Weights of a small segmentation model: 48-pixel images.
Rows from block 2 of the encoder, named by matrix and row number. Rows with one number belong to one channel. Each number is 128 + 32 x the weight over the matrix's rms, rounded and kept within 0 to 255. All counts start at 0.
# convs0: first 3x3 conv, stride 2 (encoder.blocks.2.convs.0.weight, 128x64x3x3), inputs 55-59, a 3x3 kernel for each
# convs1: second 3x3 conv (encoder.blocks.2.convs.1.weight, 128x128x3x3, transposed), outputs 55-59, a 3x3 kernel for each
convs0.12 [132 130 142 112  50  93  92  34 120 118 108 122 132 123 128 121 111 113 136 124 139 101 105 127 144 158 137 134 150 133  69  28   4 114  96 104 163 194 162 130  74  82 155 141 158]
convs1.12 [113  96 141 160 140 129 104 112 143  93 146 173 185   5  76  52  42 142 115 145 106  57  63  93 110  89 105 135 170  81 120 158 164 105 105 157 156 150 160 125 106 134 143 153  95]
convs0.13 [103 148 191  88  87 122 130 142 144 134 160 151 171 136 122 140 126 189 115 120 135 117 163 158 131 108  85 160 111 154 112 148 131 144 110  75 158 158 132 131 126  66 154 168 163]
convs1.13 [ 97  96 103  82 104 121  74 149 101 102 131 133 116 164 129 141 127 133  79 137 127 140  56 152  83 141 102 120  50 153  91 175 141 121  89 121 141 138 110 175  93 133 122 116 155]
convs0.14 [111 127 110 137 150 136 125 116  92 152 120 153 166 172 177 111  43   0 119 113 107 142 114  91 138 153 131 151 134 135  98 101 113 124 121 117 129 123 148 112 132 157 102 113 116]
convs1.14 [137 122 174  77 158 103 197 191 152 119 127 133 151 107 115 102 145 146 118 153 130  99 146  97  99 141 120 111 123 116 129 171 122 111 157 162 153 155 135  76  78 121 179 115 110]
convs0.15 [137  67 119  68 125 118 137 138 104  86 149 127 144 172 156  86 101 148 113 138 165 116 131  61 138 126 102 127 144 148 145 195 178 150  97 112  70  99 203  64 160 184 147 131  70]
convs1.15 [ 54 124 113  90 164 128 161  93  97 124 145 109 124 167  82 156 147 102  91 104 119 149 143 188  74 198 143 109  62 131 116 102 109 141 182 156 138 100 158 147 137 158 119 189  96]
convs0.16 [139 122 112 125  59 108 101  94 109 158 163 179 149 149 203 108  95 136 114 146 142 112 160 143 156 112 152 143 135 134 141  96 109 183  58  55 146 109 138 151 136  59 161 142 110]
convs1.16 [117 174  79 117 121  87 127 108  94 101 136 173 110 135 160 157 163 163 146 142 117 179 178 118 129 174  93 136 133 142  86 125 109  89  84 108 115 121 151 117 101 164 126 155 158]
convs0.17 [113 106 133 136 119 155 137  73 133 127 121 127 132 128 112 114  36  52 126 152 114 101 120 104 126 130 144 163 129 144 137 167 151 128 137 126 169 167 103 109  89  96 123 141 172]
convs1.17 [105 130 111 117 178 143 112  72 117 145 149 157 131  80 102 154  67 121 120 143 125 113 103  95  78 111  93 130  99  72 125 108  91 134  71  71 117 113 161 145 161 108 133 106  91]
convs0.18 [104 133  55  97 136  53 133 144  66 106 113 143  87  89  70 115 166 131 141 119 112 128  90  61 110 138 119 203 150 152 167 158 116 152 129 152 148 125 107 164 123 106 197 169  81]
convs1.18 [103  40 130 140  47 150 100 119 129 157 152 162 139  71 149  98 144  68 126  82 110 136 161 144  96 119 127 123 152 132  94 183  84 100 114 176 143  82 125 108 104 139 147 142  74]
convs0.19 [133 111 111 127  98 110  71 107 157  97 101 139  96  37 169 115  67 174  88  86 153 130 100 114 129 107 137 118 125  77 155  95  52 113 106  67 103 169 173 135 138 198 163 129 163]
convs1.19 [188 113 135 125 161 122 137 165 168 147  85 123 131 186 124 137 161 159 139 130  99 113  72 121 186  98 121 108 116 150 137  61 175 134 142  95 122 168  95 167 149 122 133 132 129]
convs0.20 [ 96 125 126 117 143 102 116  91 106 128 166  88 158  89  17 110  16  73 133 135  71 138 139 155  92 128 202 117  66 151 111 130 201  97 178 144 148 129  91 112  92 111  88 159 121]
convs1.20 [112 157 116 110 113 144 107 126 148 154 171  68 134 152 125 157 201 109 101 104 145  90 108 138 132 116 161 118 140 132 140 176 156 112 161 173 111 166 135 136  84 109 119  86 115]
convs0.21 [138  88  92 120 165 133 119 156 112 103 133 147  91 146 125 161 153 100 100 126  93 132 129  91 104 110  61 106 105  88 116 115 126  80  93 146  88 174 131 144 201 137 164 133 152]
convs1.21 [ 86 117  74 118  51 104 162 122 135 100 133 137 113 111 177 129 170  81 162 164 105 149 148  81 116 118 115 106 134 103 143  94  91 107 110 143 115 141 149 120  27 211 168 152 141]
convs0.22 [ 98 163 130 131 164 163 105  74 154 135 135 145 116 110  98 132 131 106 149 158 152 126  73 120 116 145 139 168 178 144 167 168  91 140 166 128 119  69  89 126 134 148 194 215 187]
convs1.22 [129 145 155 138 167 146 134 180 160  87 118 145 155 167  72 142 199 131  86 124 143 125 123 143  76 123 157 150 148 129  89 161  91 144 118 167 146 140 123  93 183 134 160 156 100]
convs0.23 [120  40 148 116  78 160 145 147 144 107 140 153  73  95 104 134 134 156 138 172 155 111 118  89 144 181 172 157 169 181 126 107 119 149 183 131  96 119  88 120 115 139 125 132 153]
convs1.23 [154 122  72 141 133 151 173 207 190 112 121 148 145 129 130  93 129  92  75  65  90 128 145 136 119 147 131 126 122 105 101 104 149 145 151 144 125  90 143 146 208 120 153 133 116]
convs0.24 [142 146 105 130 182  74 137 149 105 134 135 123 127 126 200 137 100 118 110  77  77 121 107 156 116 100 149 101 125 114 138 183 133 135 154 140 117 164 120 142 130  96 125 155 164]
convs1.24 [129 139 125 130  98 111  52   1 102 129 134 154 123 112 128 136 110 161 109 137 118 163  84  99 123 109  80 100 129 157  92  61  73 107  95 118 132 153  98 120  58 136 100  80 109]
convs0.25 [128 151 125  94  98 117 119  90 121 137 143 141 127 133 167 137 163 188 135 140 154 141  81 160 162  94 140 124 200 125 130 163 144  98 127 166 118  68  36  94  47  52 102 122 148]
convs1.25 [121 119 113 127 209 122 171 119 123 164 100 169 133 134 133 108 144 159 156 114 111 120 129 111 188 128  79 143 117 116 111 124 118 142 182  84 145 127 121 128 110 151  95  83 132]
convs0.26 [ 95 114 133  91 115 129 118 110 113 135 120 107 130 126 120 134 118 126 149 119 103 193 179 177 177 159 176 103  77 105 131 145 139 164 158 200 148 162 192 123 150 146 166 154 113]
convs1.26 [140 115 106 106 165 140 146 107  89 115 181 136 110  79  55 149 130 102 109 133 144 143 172 138 148 171 113  90  73  97 146 153  70 133 117 144 106 145 135  92 137  61 114 109 134]
convs0.27 [176  91 158 141 128 125  99  98 105 113 116 101 148 164 151 143 134 124 158 162 121 145 144 125 118 129 131 135 180 187  98  82 132 152 118 137 127 119 165  77 106 157 140 180 195]
convs1.27 [143 166 111 146 118 128  39 116  88 118 161 139 164 125 147 133 166 142 127 132 105 202 102  46 144 148 139 108 153 125 125 112 115 147 115  84 116 143 114 121 126 139 104  99 161]
convs0.28 [146 110 100 154 102 132 167 120 121 108 133 158  89 125 136 126 146 158 100 117 146 100 130 135 176 169 117  58  98  91 141 137 180 138  94 142 127 152 106  79 135 161  96 121 166]
convs1.28 [151 108 168 109 170 146  96  74 153 118 116 119 118 162 154 114 138 131 117 149 101 102 122 138 139 198 129 125 209 156 120  80  78 129 160  92  84 105 111 150 140 102 143 136 130]
convs0.29 [117 122 160 103  82 117 100 154 131 154 141 145 131 173 112 137 118  94 122 108  80 128 131 112 110  97 113 135 121 142 170 206 134 125 133 116 111 115 156  36  74 131  78 110 128]
convs1.29 [107  94  70 146 156 105  81  98 129 156 186 158 141 110  92 118  71 122  65  70 104 103  68 109 146 124 163 170 137  99 173 103 135 133 138 147 128 112 124 140 159 132 138  72 132]
convs0.30 [102 117 129  83 144 113 139 150  83 165 105  98  88  88 148 103 134 133 130 142 117 117 153 153 138 133 125 143  45 109  92  69 149 134  79 149  80 131 126 134 205 133 206 208 109]
convs1.30 [111 113 111 123 120 137 114 109 121 152  91 155 127 166 148 133 150 120 152 109 117 122  94 111  82 132 126 103 134 124 134 125 124 163 112 152 136  86 136 171 101 147 125 143 144]
convs0.31 [ 95  66  43  64  96  85 101  73 120 127 136 108 134 131 143  74 117 109 165 120  96  86  74 127 135 144 164 133 143 169  83  88 129 122 146 151 167 153 139 151 132 146 148 128 165]
convs1.31 [104 123 102 100 172 121 148 107 128 138 149 150 131  60  73 122   0  17 125 145 137  90 101 114  58  89  76 152 117  79  98  81  62 125  73  46  99 131  82 105 131  51 128 146  91]
convs0.32 [114 159 197 146 145 184 135 132 135  97 109 137 143 160 188 155 158 135 170 150 153 128 188 173 122 121 110 123 145 142  91 160 176  60  60  62 126  83 131 124  37  90 117 143 150]
convs1.32 [124 137 127 123 124 133 129 120 121 141 112 139 123 105 127 170 147  76 129 154 136 128  61 127 157 185 142 149 181 157 136  71 132 190 255 206 115 105 124 138 133 123 133  39  92]
convs0.33 [139 104 100 122  74 115  92  89 155 114  73  65  95  59  53  97  69  61  79 122 152 134 131 146 131 128 136 123 134 138 135 193 168 121 134  90 182 122 123 163 164 142 152  90 111]
convs1.33 [125 139 156 132 149 103 137 156 137 114 132 154 115 164 103 105 101  69 124 167 125  67 141 111 112 127 133 106  53 134  47  75 116 143 101 124 141 163 125 142 103 105 139  91 114]
convs0.34 [156 135 147 146 127 148 140 134 112 103 128 165  21  37 128 156  99 108  73 107 130  88  71  89 149 137 120  93 161 176  51  37  78 161 175 176 120 127 114  79  73 107 132 126 110]
convs1.34 [ 75  82 131 125 166 142 123 139 104  96 148 142 103 134 151 109 119 139 156 183 139 113 102 103  52  41  17 133 127 137 110  61 135  90 131  55 144 119 137 121 108 133 148 127 126]
convs0.35 [127 149 149 105 160 120 130 142  97 128 192 145  92 159 103 144 144 101 154 158 141 150 153 155 151 148 162 163 109 116  96  55 153  45  12 154  97 129 111 135 148 121  95  73 107]
convs1.35 [138  92  49  90  99 153 131 154 133  93 107 140 143  75 105  77 121 172 121 127 107  72 115 124 138 150 161 120 120  91 135 164 123 122 104 156 173 168 113 118  79 114 112 113 134]
convs0.36 [137 160 139 126 144 101 132 117  87 149 148 144 152 121 114 115 116  96 166 151 124 145 148 110 144  97  77 100 126 107 117 119 110 129 188 149 176 126 119 112  35  31 180 164 130]
convs1.36 [145 129 105 140 138 139  82  52  81 141  62  89 105   0  60 104 125 111 157 101  93  99 131  93 151 121 111 102 148 102 145 161 123 146 125  65 122 140 119 118 110 142 103 146 155]
convs0.37 [127 108 121 111  69 149  71 154 146 199 133  58 125  65 104  86 124 133 129  91 133 112 123 152 130 122 141 151 131 143 109 159 125 141 140 134 161  97 124  94 154 137 187 195 145]
convs1.37 [116 152 119  80 122 153 114 153 116 117 141 109 113 139  88 180 136 179 111 107 153  88  50 135  49 101 109 132 133 131 124 168 115 149 116 133 137 125 148 184 113 124 130  91 126]
convs0.38 [134 110 150 129 119 121 121  54 158 172 129  90 159  76  29  74 111 119 116 106 135  80 111 148 160 146 120 127 114 159  86 126 142 124 122 152 122  88 160  97  65 155  99 168 179]
convs1.38 [ 58  36 106  75 140 179 106 160 135  89 104  74 126 217 113 118 167 132 122  85 119 137  80 124 128 101 122 155 147 155 125 174 122 134 108 122 151 145 163 128 152 115 130 129 141]
convs0.39 [ 68  72 130  87  74 122 143 108 108 105  97  55 138  61  70 151 131  95  88 118 104 100 122 109  85  79  89 147 190 112 119 170 113  62 126 111 134 125 135 112 132 133  80 114 180]
convs1.39 [113 110 123  88  88 126 157  79 147 155 200 111 135 105 111  28 102 106 141 141 116  69 115  70 124 107 125  80 218 128  99 104 106 113 104 148 164 149 128 152 149 145 146 120 103]
convs0.40 [108  98 116 120 146 114 106 113 113 150 178 131 125 171 129 110 150 157 107 163 126 125 158 122 130 176 139  96 128 155 125 157 161 105  98 142 111 130 124 111 115 147 130  88 136]
convs1.40 [117 125 113 120 172 155 125  93 135 163 103 169  97 150 151 112 139  93 126 105 117 136 159 125 154 183 156 142 187 148 181 153 125 179 164 134  51 149 124 121 152 121 143  97 169]
convs0.41 [168 147 109 170 203 152 146 142 136 149 156 124 167 164 147 178 190 178 108 106 113 112 106 124 145 153 154 139 160 111  81 153  97  95 142 147 123 149 151 133  87 121 107  71 113]
convs1.41 [128 153 123 113 167 138 177  91 119  80 111 126  90 109  73 161 156 145 126 141 113 104 129 111 166 193 168 144 146 104 118  96  82 194 246 135  98 101 127 106 136 141 135 109 153]
convs0.42 [155 155 120 118 104  97  83 142  98 138 151 166 121 150 142  94 104 125 134 119 131  91 129 168 159 132 150 123 167 120  82  93 112 134 131 204 147 136 130  85 112 129 167 178 152]
convs1.42 [117 100 173 187 148 167 102 154 105 110  62 134 174 131 146 143  84 127  82  90 107 115  85 130  68  41 106 127 116 115 122 105  83  92 103 162 103 115 105 154 111 135 149 121 122]
convs0.43 [ 55  84 106  33 125 138 148 173 138 164 153 123 139 109 122 157 104 134 126 106 140 123 154 128 138 155 151  46  49  79 111 125 179 115 163 176 178 168 171 121 145 142 120 114 173]
convs1.43 [119  93 138 120 132 101 116 103 117 118 150 108 118 101 167 154 108  88  70 116  89  98 158 108 141 151 116 141  56  74 184  87 120 147 100  73 114  92  76 127 114  96 129 111 114]
convs0.44 [146 156 128 185 148 140 188 159 170 106  77 114  96  60  86 124 125 124 109 138 170 139 126 158  94 104 147  83  60 117  72  52 142 166 130 151 150  81  97 105 115 128 119 139 148]
convs1.44 [134  84 141 123 132  99 102 137 115  93 134 117 133 142 116 101 114 167  65  62 119 118  75 149 143 177 136 148  64 118 130  91 147 149 158 120 153  70 104 130  98 138 136 130 145]
convs0.45 [148 152 128 123 156 125 128 152 104 110 107 115 120 159  98 138 101 178 104 121 132 128 170 122 144 139 109 116 115 145 102  41  97  77  96 169 148 121 115 137  82  93  95 116  73]
convs1.45 [177 147 161 133 138 169 131 206 129 100  53 125  98 155 154 169 146 101  94  30 147 147 152 142 153 106 221 158 186 185 131 136 160  97 155 133 113  88 124 158 157 101 154 125 139]
convs0.46 [103 137  97 126  98 105 143 125 153 110  14  41  73  44  67 147 163 199 126 145 118 171 179 146 142  77 155  66  63  86 146 162 136  96 107 102 112  99  90 152 113  91 143 120 133]
convs1.46 [178 146 165 135  55 157  96 182 189 168 118 147 135 175 119 127  89  89 112  94 120 127 139 150 130 100  86 111 127  95 133 119  99 151 148 129  97  51 114 199 228 169 144 148 126]
convs0.47 [128 158 112 140 160 128 152 107 123 119 139 202 165 109 179 112  77 101  97  85 129 128  66 121 131 100  68 134  82 118 166  66 103 126  96 147 127  94 115 122 110 140 133 144 142]
convs1.47 [176 131 123  81 168 114 171  64 101 151 116  99 116 168 110  70 158 159 190 158 113 127 174  88 160 107 125 115 154 129 135  60 148 116  74 167 129 177  86 143 141 149 122 128 154]
convs0.48 [130 138 122 155 142 115 126 109 116 141 124  38 169 141  52 136 184  66 117  90 146 140  85 188 116  95 151 112 113 123  93  79 102 126  88 122 107  81 123  99 108 105 107 127 130]
convs1.48 [159 155 148 132  81 111 130 156 138 124  78  78 104 129 133 107 169 152 128 123 102  83 179 140  83 168 105 153 152 113 105 102 102 125  90  78 133 135 155  95 131 163 177 160 136]
convs0.49 [143 181  79 169 212  68 140 179  51 140 152 119 144 119 129 140 142 133 114 129 155 113  53 161 120  71 168 112  96 165 115  80 132 109  75 104 109 121 139 109 108 138 110 138 110]
convs1.49 [ 74 175  90  78 133  96 122 152 124  92  80 134 101 128 114 134 127  97 138  98 111 164 109 162 127 124 106 132 168 139 123 202 148 141 168 147 163 105 149 175  65 165 175 122 134]
convs0.50 [115 113 119 120  87 144 128  37  82  95 115 112 104  77 109 158  86 155  80 136 113 125 166  97 104 136 142 112  71 169 133  38 169 159 116 201  89 118  90 131 153 141 136 141  70]
convs1.50 [160 177 166 170 103 154 109 136 117 118 102 115 124 147 118 159 160 104 148 130  71 101 129  79 127 111 148 151 173 169 119 142 176  86 181 138 123  91 135 119 169 123 157 132 154]
convs0.51 [125 110 151 158 156 140 153 108 155 151 115  98 144 142 107 148 122  86 161 149  85 158 161  94 166 131  93 126  53 127 149  45  92 168  99 100 140 142  94 146 151  79 120 113 111]
convs1.51 [119 112  87 185 146  81 140 130 143 138 119 135 114 116 145  81 162  97 153 152 177 115 160 181  92 131 148 171 142 151 153  89 163  94 121  92 124 175 155 104 117 138 125 177 131]
convs0.52 [151  65 111  93  69 120 109 102 127 142 118 108 174 159 135 111 108 109 127 149 161  72  65  88 115 117 128 120 110 170 102  82  96 123 103 122  83 146 145 112 152 174  83 168 146]
convs1.52 [136  87 103 179 131 128 152 101 105  89  99  95 123 117  60  95 104 101 127  75  93 141 143 133 157 194 154 160 173 151 119 138  75 117 135  62 133 127 112 114 170 120 111 120 143]
convs0.53 [150 176 152 115 151 180  86 146 138 140 106 154 140  80 132 139 110 119 139 141 132 141 188 172 131  75  54 147 128 129 155 183 194  93 171 137 150 144 154 114 125 109 123 152 149]
convs1.53 [125 116 141  99  56  91 111 143 122 127 149 147 155 150 137  99  53 116 133 181 143 188  93 123 117 172 149 127  96 102 167 125 144 172 149 100 137 158 130  96 123 138 138 157 123]
convs0.54 [139  76 115 123  45  82 131 175 128 120 144 101 120 152 101  68 136  51 110 121 127 138 182 200 102  84  80 128 161 107 116 116 137 105  97 146 122 130 138  88  51  88 119  62  93]
convs1.54 [109 158 160  89  58 130  87 154 103  78 136 145 170 114 143 136  64  96 109  74  99 131  85  75 144 163 133 172 136 115 106 102  88 169  94  79 100 117 158 119 143 164  99 117 167]
convs0.55 [151 117 128 147 140 151 140 169  96 179 167 122 137 148 147 126 121 150 130 120 139 141 123 138 112 127  98 148 139 142 133 137 116 105  96 110  92  84 150 149 112 140 164  79 101]
convs1.55 [145 114  89 142 122 109 109 145 121 130 143 100 150 103 116 143 130 150 104  57  54 123 115 122 147 131 146 161 114  88  98  73 120 115  91 109 119 117 109 112 163 141 131 135 118]
convs0.56 [137 164 116 122 169 138 120 125 120 164 157 161 151 138 171 140 114 155 126 132 151 125 116 117 118 121  76 108  65  67  77 112  46 104 149 110 135 150 116 156 119 105 160 133  92]
convs1.56 [153 130 101 150 137 156 133 107 103 102 126 131 122 107 141 118 152 159 116 148  81 130 182 161 143  59 142 148 114 171 102 133 127  81 124 116 172 160  91 147 172  99 131 132 116]
convs0.57 [158 136  93 106 141 100 162 130 147 110 151 103  95 117 128 110  91 119  89 138 135 149 163 133 109 124 139 149 153 138 129 168 182 114  74  97  77  83 105 165 146 169 111 119 130]
convs1.57 [ 96 119 125 142  86 114 143 148 137 168 170 152 157 148 167  56  49  82 126 132  91 121 109 100 102 142 134 137 137 107 173 161  95  72  88  92 102 169 142 109 108 121 135 101  79]
convs0.58 [129 156 150 111 136  96  82  95 125 111 109  97 114 150 121  91 104 132 133 125 114 157 115 134 139 165 128 107  80 130 157 106 193  98 111 119 144 114 113 106  85  91 196 174 144]
convs1.58 [128 132 167  97  99  81 124 152 131 131 140 131 125 137 104  98 124 133  95 182 133 103 109 122  48  53  80 180 113 110 132 149  88 162 150 108 104 186 101  99  74  93  81 115 111]
convs0.59 [141 121 134 179 138 132 161 117  85 126 135  94 139 132 100 144 126  99 147 166 140 126 132 116 132 117 119 132 132 182  77  56 107 157 104 121 135 125 104 162 135 111 174 107 114]
convs1.59 [159 159  99 145 126 160 166 162 118 113 108 100 113  97 175  94 146 129 128 112 120 126 121 133 117 120 135 164 174 115 133 155 123 129 122 114 105 123 142 168 143 182 104 112 150]
convs0.60 [124 106 123 116 129 151 116  46  70 117 147 183 147 158 200  94  88 114 130 121 119 102  72  95 148 148 166  85 129 160  62  72  95 161 170 126  68  84  89 125 110 115 100  78 113]
convs1.60 [142 168 133 136 185 165 150 104 103 111 125 151 170  43 121 157 113 137 141 132 131 112 145 134  83 133 155 177 190 123  92 118 109 124 166 124 113 124 110 145  94 157 159  51 151]
convs0.61 [104 119 112 144 162  79 115 168  75 101 121 173 118  92 198 150 124 157  90 127 105 122  66  95 157 128 101 111 148 180 138 157 206 144 134 148  80 162 147 124 183 106 141 113 110]
convs1.61 [106 105 149 116 186 153  85  58  98  93 128 160 121 113 116 101 155 140 123 201 139 132 177 120 138 151 154 108 150 156 102 139 177 116  36 118 150 142 110 135  98 145 123 116 134]
convs0.62 [ 82  73 120 119  91 157 124 166 163 155 152 185 110 123 135 145 137 165 109 104 129  85  75  95 137 154 135 103 113 130  56  80  59 159 164 193  86  81  74 160 161 161 128 135 140]
convs1.62 [126 128  91 192 181 183 109 122 106 132 135 149 103 175 132 119  60 119 178 205 177  94 119 101 102  93 113 136 138  91 172 165 167  62  65  99  92  91 100 149 221 115 160 164 105]
convs0.63 [105  76 124  98 130 171 139 171 147  90 142 141 111 118 122 151 167 132 134  86 134 162 131 153 124 148 171 159 160 123 111  92 131 114  74 121 168 197 145 164 168 128 110  56 145]
convs1.63 [ 97 121 112  67  30  47 120 102 104 153 112  76 178 127 189 117 134 147 124  60 149 130 111 125 182 155 161 116 143  75 167 179 136 152  97 159 167 147 129  93  90 171 166 177 146]
convs0.64 [ 71 106 149  73 112 126 148 154  96 155 128 143 134 113 135 149 150  98 153 116 125 122 174 184 119 152 134 155 148 116 223 210 169 126 149 153 144 165 140 136 144 155 128 141 152]
convs1.64 [108 120  80  65 107  90  78  82 110 130 153 116 134  76 153 169  22  81 111 112 118 158 112 139 124 163 123 142 171 112 138  80  88 133 117  84 123  86  88 109 161 117 159 118  95]
convs0.65 [124 134 107 146 163 126 191 161 131 129 110 169 119  97 141 119 100 109 144 116 109 158 134 123 147  95  90 166 137 157 136 136 173 125 101 146 108 128 140 103 111 118 135 165 111]
convs1.65 [ 97  56  93  96  79 114 100  89  72 129 175 137 115 124 153 119  60  90 113 116 118 170  93 127 137 143 140 115 123 147 136   0 139 154  32 161 127 152 142  94  64 121 145 139 131]
convs0.66 [136 127 159 120 111 143 119 104 126 131 119 189  90 129 132 119 106 141 142 146 142 175 187 144 134 147 108 103  61 158 198 176 215 100 141 205 109 114 114  81 110  92 124 115 116]
convs1.66 [150 150 140  96  82  85 115 106 104 125 146 128 138 123 114  94 146 145 106 144  65 122 150 177 148 219 189 166 170 174 124  37 173 158 188 178 113 124 147 171 159 107 120 136  99]
convs0.67 [109  91 122 139  86 151 134  95 122 129 106 136 146 163 161 137 167 137 147 122 170 101 132 128 128 135 113 102 147 158  84 151 143 129 105 158 136 138 109 130 128 119 132 167 150]
convs1.67 [138 158 145 128 164 143  65  90  62 135 117 137 129 148 146 184 157 136 120 118 134 121 102 100 173 200 169 106 180 135 119  58 114 189 159  96 147 127 132 119 112 141  99  52 105]
convs0.68 [122 112  67 140 104 106 153  81 123 124  94 129 104 162 117 119 197 133  88  98 121  60 196 131  63 170  42 127 111 143 108  72 179 133  84 153 137  93 144 149  86 166 129 137 156]
convs1.68 [144 148 141 117 112 121 132 160 121 117 132 110 150 152 196 165  72 122  95 111 138 148 110 153 116 119 154 116 212 140 119  91 106 135 124 174 132 153 143 170 167 204 159  73 170]
convs0.69 [139 162 139 166 159 120 151 129 111 158  97 137 133 131 168 135 149 110 159 108 140 125 104 117  86 130 142 152 170 135 148 153  98 115 168 111 110 166 160 160 153 115 139  91  84]
convs1.69 [165 145 132 141  72 118 114 121 151 100  24  81 105 127 146 166 188 104 127  80 114 150  81 140 161  69 136 168 156 159 137 129 157 125 130 157 131 119 161 136 116 160 136 135 111]
convs0.70 [107 119 141  74 105 194 113 119 214 115 101 113  98  26  45 123 140 121  97 111 147 103  97 126  97 138 143 158 150 163 134 100 128 139 113 168 115 129 115 119 160 177 152 185 139]
convs1.70 [ 85  73 139 155 119  99 103  49  79  97 128 125 129 209 169  69 117 145 135 204 152 125 122 121  82 146 138 115 185 179 164 152 186 149 137 180 133 118 142 114 126 125 122 125  85]
convs0.71 [136 106 146 141 117 161 133 116 126 140 138 119 143 140 130 186 123 146 120 154 103 104 127 105 123  85 166 166 158 118 116 107 133  97 111 143 141  89 181 117  68 181 141 108 143]
convs1.71 [112 164 120 101 159 125 147 133 125  81  92  86 130 161 155 156 151 170 109 138 107 130 120 122 120  95 190 124 174 188 130 125 189 129 139 146 140 131 115 119 164 131 124 153 119]
convs0.72 [ 85 117 130  96  73 128 118 115 115 158 153 111 134 158 135 115  92 103  93  63  84 132 146 139 142 146 166 183 120 118 131  98 119 136 116 155 168 191 151 153 195 171 113  86 109]
convs1.72 [142 140 109 111 116 124 148 109 122 119 110 110 137 107  66 144 172 158 112 143 161 140 189 169 155 168 158  96  79  67 120 135  94 163 115 202 130 122 118  67  82  90 124 107 171]
convs0.73 [140 135  98 117 119  96 163 150 102 115  69 171 129  72 186 134 133 154 137 139 150 116 118 124 153 145 122 113 102 183  65  15 208 112 108 148 131 111 136 152 122  78 184 113  88]
convs1.73 [ 82 113 139 134 183 114 123 147 127  69 134 133 148 117 151 102 124 142 158 144  89 142 172 131 117 110 109 109 139 138 108 126 193 123 159 155 157 126 153 157 106 158 177 114 126]
convs0.74 [144 140  87 155 151  82 137 101  94 110 115 151 138 172 141 134 195 175 140 134 128 166 144 133 120  75 111 140 163 146 131 155 110 130 180  84 144 152 143 168 122 109 130 134 157]
convs1.74 [122 136 148 120 164 142 177 121 130 126 106 127 109 109 156 117 179 132  69  37 100 116 121 155 112 155 133 160 193 156 123 181 102 137 185 182  72  28 131 103 152 139 175 160 124]
convs0.75 [ 97 102 163  64  61 162  77  32 131  91 130 142  27  62  98  96  88 106 164 131 142 134  85 135 142 129 134  99  98 105 151 113  77  82 132 104  94 122 144 144 128 161 149  99 135]
convs1.75 [ 87  89  83 138 126  53 115 117 101 111 132 106 114  97 109  97 125 170 149 169 127 100  78  93 174 139  94 165 150 130 149 112 118 116 107  84 139 156 112 124 161 122 107 152 138]
convs0.76 [129  88 132 121 120 154  96 125 129 135 104  84 146 106 125 126 148 183 122 125 116 112 147 139 119  95 112 105  86 103 115  77 148 148 133 136 167 115 117 161 162 146 129 119 192]
convs1.76 [117 109 117 149 133 122 111 196  92 102 115 175 131 149  96 181 196 164  31  75 102 124 115 180 117 106 124 126 119 141  93  92  99 153 195 163  83  93 128 115 158 124 132 142 123]
convs0.77 [141 164  92 131 115 127 121 109 160 111 127 122  69 152 120  67 100 139 108 118  99 142 151 125 153 175 180 189 106 129 152 113 153 158  92  86 120 113 148 143 193 163 112 134 104]
convs1.77 [ 79  83  84 151  53 108 120 155 149 149 128 105 113 148 188 121 138 122 152 150 103 181 131 148 128 166 144 103 132 125 126  34  62 177 141 150 104 126 117 110 115 117  79 106 128]
convs0.78 [108 111 126 129 159 132 151 117  90 115 148 169 164 177 120 138  84  98 110 121 121 121 121  80  80  81 141 122 115 152  85  79 182 128 120 128  97 114 129 127 139 129 118 133 135]
convs1.78 [181 158 116  74 120 115 151 172 120 110  63  56 172 181 157 146 117  91  86  99 129  94  87  84 115 110 164 151 170 113 158 131 141 147 151 132 126 137 165 135 102 137 141 133 127]
convs0.79 [107 148 123 108 192  93 118 191  82 114  86 177 155 120 154 128 128 175 143 109 114 169  75 114 197 124 105 111 136 119  79 122  68 109 118 111 113 137 129 130 131 133 105 145 130]
convs1.79 [100 152  94 108 137 107 141 117 167 104 117 135 140 148 151 154 137 117 109 103 143 130 159 150 155 190 146 112 165 125  98 111 165  91 122 204 129 187 168 125 119 152 138  99 135]
convs0.80 [136 134 135 159 129 125 133  94 137 147 170 140 135 139 125 180 198 150 155 153 137  75  77 119 105 129 114 139 149 142 100  56 139 139 116 163 133 150 130 114 129 142  82  72 157]
convs1.80 [157 117 164 140  99 118 158 168 153 142 182 171 132  72 143  95 124 156 117 140 127 129 140 142 107 104 131 113 169 116 138 146  76 144 140 150 113 115 161  84 126 102 145 101 132]
convs0.81 [ 99 132 122 120 152 125 106 150 131 138 151 151 166 159 192 114  85 114 143 147 155 137 222 138 135 147  94 151 148 155 125 140 134 109 145 120  84  96 174  82 100 158 140 161 178]
convs1.81 [133 175 168 113 145 147 106 120  93 143 105 116 107 130 103 153 144 111 145 152 162 155 116 132 143 160 156 152 151 112 146  80 136 138 124 137  81 127  40 119 219 115 142 138 111]
convs0.82 [141 112 173 103  56 158 100 123 105 125 149 127 116 151 200 103  92 123 100 121 121 128 115 153 131 122  98 127 171 142  88  53 110 129 131 177 109 104  54 202 192 188 150  75  88]
convs1.82 [ 82  94 157 131 109 138 151 169 189 137 145 114 148 169 117 109 107 203 126 134 113  89 115 122 122 171 118 132 126 152  87  63 163 117 139 161 137 163 124 126  97 118 140 122  73]
convs0.83 [119  97 149 150 131  93 152 138  90 120 135 115 133 129 126 154 183 176 162 154 157 188  84 116 141  96 137 150 114 166 137  84  84 124  96 158  72 105 109 108 134 130 157 141 149]
convs1.83 [166 168 109 139  76 110 123 157 140 114 177 144 134  84 160 126 112 169 151  94  64 169 159 106 121 110 128 120 141 128 113 102  77 134 134 127 122 113 140 142 149 122 131  86 159]
convs0.84 [104 112 107 149 142 118 103 107  86 128 164 156 122 148 206  46   0 134 121 145 112 101  93 129 117  95 118  95 112 135  52  63 113 119 121 104 166 178 116 132 104  90 142 129 153]
convs1.84 [121 117 153 103 182 148  90 180 161 134 124 169  45 186  88 115 123 184 151 160 102 152  27  62 110 121 105 121 124 161  50 180 108 113 124  83 154 152 118 149  83 141  95 103 165]